From a checkpoint of a small CTC image transcriber.
Training: normuon at rate 0.017, 4900 steps, batches of 64.
Data: trained on short English words printed on busy colour backdrops, 45211 training examples, 6.9 epochs.
Rows from block 5 of a small CTC image transcriber, named by matrix and row number. Rows with one number belong to one channel. Each number is 128 + 32 x the weight over its row's rms, rounded and kept within 0 to 255. All counts start at 0. Numbers have three digits each.
After each channel's rows are labels from the 100 images, of 14976, where the channel reaches its highest value: "top examples" is what is common among them. Only what is clearly more common there than usual is listed. The data: short English words printed on busy colour backdrops.
# convs0: first 3x3 conv (model.blocks.5.convs.0.weight, 352x240x3x3, each kernel summed), inputs 0-39
# convs1: second 3x3 conv (model.blocks.5.convs.1.weight, 352x352x3x3, transposed, each kernel summed), outputs 0-39

convs0.53:094110116154162181141154188175117149132142168118098098205130153139098149148085128173056151166137161166138130111132124143
convs1.53:115138108105157132150188151181173150119050185100164139135101145194111115141074148121168179140108118092070144129078105041
top examples: the letter s; the letter g; the letter h

convs0.167:123102124067159161109104158123081074147158146198075130136113143114101134100108158133140127113104127102141159097101114158
convs1.167:068119169090144124135108117098125132151164197123140141122061106146091149118120131101113137103121172109091108092089141075
top examples: the letter o; serif; the letter r; the letter f

convs0.28:119115122116073067189154084141127133137165170129154134112135157103124168141110183109103133154133121083135080109072124170
convs1.28:093135116150135102069089105111141106111158113137133096108182138152097117122124183119136173127107136156117112121136156196
top examples: the letter o; the letter m

convs0.327:102173179114107110089104164064102128127075146139098116087220150087072126137140189129126108107124073120105062071094133135
convs1.327:109134090118128118132113125131189110153152107164121158129067103122035110183108127115113132152139117119160193116046112066
top examples: the letter r

convs0.301:139162149147122162144100166097141124170122145123077118149123163147140136122181167119114180162109099120084148135097099093
convs1.301:111120158070097123074144126096118144106157166167098103112087116166131126099135130073102117105139083207109099107123155135
top examples: the letter o; the letter c

convs0.160:148200121111085097110092153104179148101137119078075126111119126117144143187180114170147113094081148113115072107160128165
convs1.160:120147166192101064147056141123090089086187074134134156129146080083139153119136081104138169080099145195139120153160126176
top examples: the letter h

convs0.333:167150135125119129153112156122111161161097166136143119120109093061109120112092107159121169084102134083173125100147112182
convs1.333:124175195103114129139121080203124100138168161131093153078123110150147130136105080123132146097115168157149069110132134154
top examples: the letter h; the letter o; the letter s; the letter c

convs0.146:134026124124115150081110105155184227140161142189113134183158146080189093114122162190159160140144227117094118058106159111
convs1.146:079155143163124086121144119088154139098099098139138133142131161168141165149079100121163194163086136148118125048107105156
top examples: the letter s; the letter h

convs0.163:071085162113119114188126167077090106163137136159097091103153162181114130170116148161103115116161156167124092083123146114
convs1.163:165068093097148088088055085139104200158155134134168120119107111076087136138127160113117015127102117150157114061097144108
top examples: the letter r; capitals; the letter f

convs0.130:113129150122104114132151135085056066155148157169088134117088089093179115141110069094107108148096091106089139207103100102
convs1.130:167143195120117144100178092120130130132110202096115113148180148103160170097169144171142110143172084095164126120114133124
top examples: the letter o

convs0.296:165140146125099074108113118129073142165122114120109125111107144114104112133090105156092147182085051124053084167050184187
convs1.296:131143182143096098116084113091155155089119138081106157148142162140071150148255078140101143133155142123136099147150152184
top examples: the letter h; the letter r; the letter w

convs0.19:114116169145107133104119120057091172141128150129159205136106122125115142172119110106150197124147115149134128183143082114
convs1.19:146157073176138143081113164122115140156127159110163071162159158070162158129140112136178132153163118105122173164138142153
top examples: the letter r; capitals; the letter f

convs0.216:118125132155183116158125154139145141120090192176115130102127086169121144155133138093126126184174111184083127138167162111
convs1.216:161157182109157174134094132085128181145176166136141092129071134082127136150199142132138131157108125085126136177178142124
top examples: the letter r; the letter f

convs0.254:119234140164149153089095126128126105136114107103138103027122103150091096040145127068163116099127119102173115100129112155
convs1.254:125084067104153160098116129154059107148127110104151106107153100110107128089144119142125027121116132092182176102053134187
top examples: the letter o; the letter h; the letter e; the letter u

convs0.189:118135097122082115156096114136095054097117093129148113119115120133116127130109176162083090110131177102182104038109091155
convs1.189:084157156169123128151190160156175154089078105148099152120117165195178099132100156158145160131104196172064133140080102088
top examples: the letter i; the letter c; word: ice

convs0.272:173205109114157153151133157118137092162140148132107080107123091123129140154132133161103133130155210117157151113145105139
convs1.272:157151141053146093104160100179106090108120120123129113133149099163107122132200126164105109148146139144096099116124149126
top examples: the letter o; the letter z; word: zone

convs0.143:076130216100126147202169122151111097074138082185133097113117044159136156148061065088175152142132119098136163130103151106
convs1.143:068102113086146096178166113150133049088096132129075191120087100142102151139185107162139176120140117068150094154108145178
top examples: the letter s; the letter g; word: glass; word: grass

convs0.41:158145129125094128159136087166197129116123147062133130126099093095164128142114173122097144193217142142099199084090137059
convs1.41:045113170119163173108110139088102062113089168142165130189130151172173099082166101080105166131090159090127087116131139169
top examples: the letter s

convs0.248:150082161125081103127110131112116112071127142105079126207134174132129127121126062164093114087085167138137068155148159117
convs1.248:125187145144102109112122144105120151137150157185100144132152109119133103185168109077021129116185183138164143151084072073
top examples: the letter i; the letter n; the letter m; word: mind

convs0.101:093117110118112102156072139152115127114115100117129099175097143105139085134152139154100149103090110120109121148148103147
convs1.101:136109188146149095155124126114147106141115163114176119144079181115134115090176196144130172088205129149126189151099144084
top examples: the letter r; the letter t

convs0.117:157161141106065113154110113071108103145086120141110115130067149158096146175069067150100076129155088126173088127078121148
convs1.117:109085099135092123137094148144117116133160148106147108106153109128162097158132149156129144122142113166131096125073123198
top examples: the letter h; the letter c; the letter i; the letter s

convs0.6:132096109143145106135077129108100145140035126166119123160132151171146140118169149164181119086127094086114182138148149178
convs1.6:126133091095131151138085117125091155115128104097132119113111142134133140144158132119115092115143125130121155070088147173
top examples: the letter o; the letter m; the letter u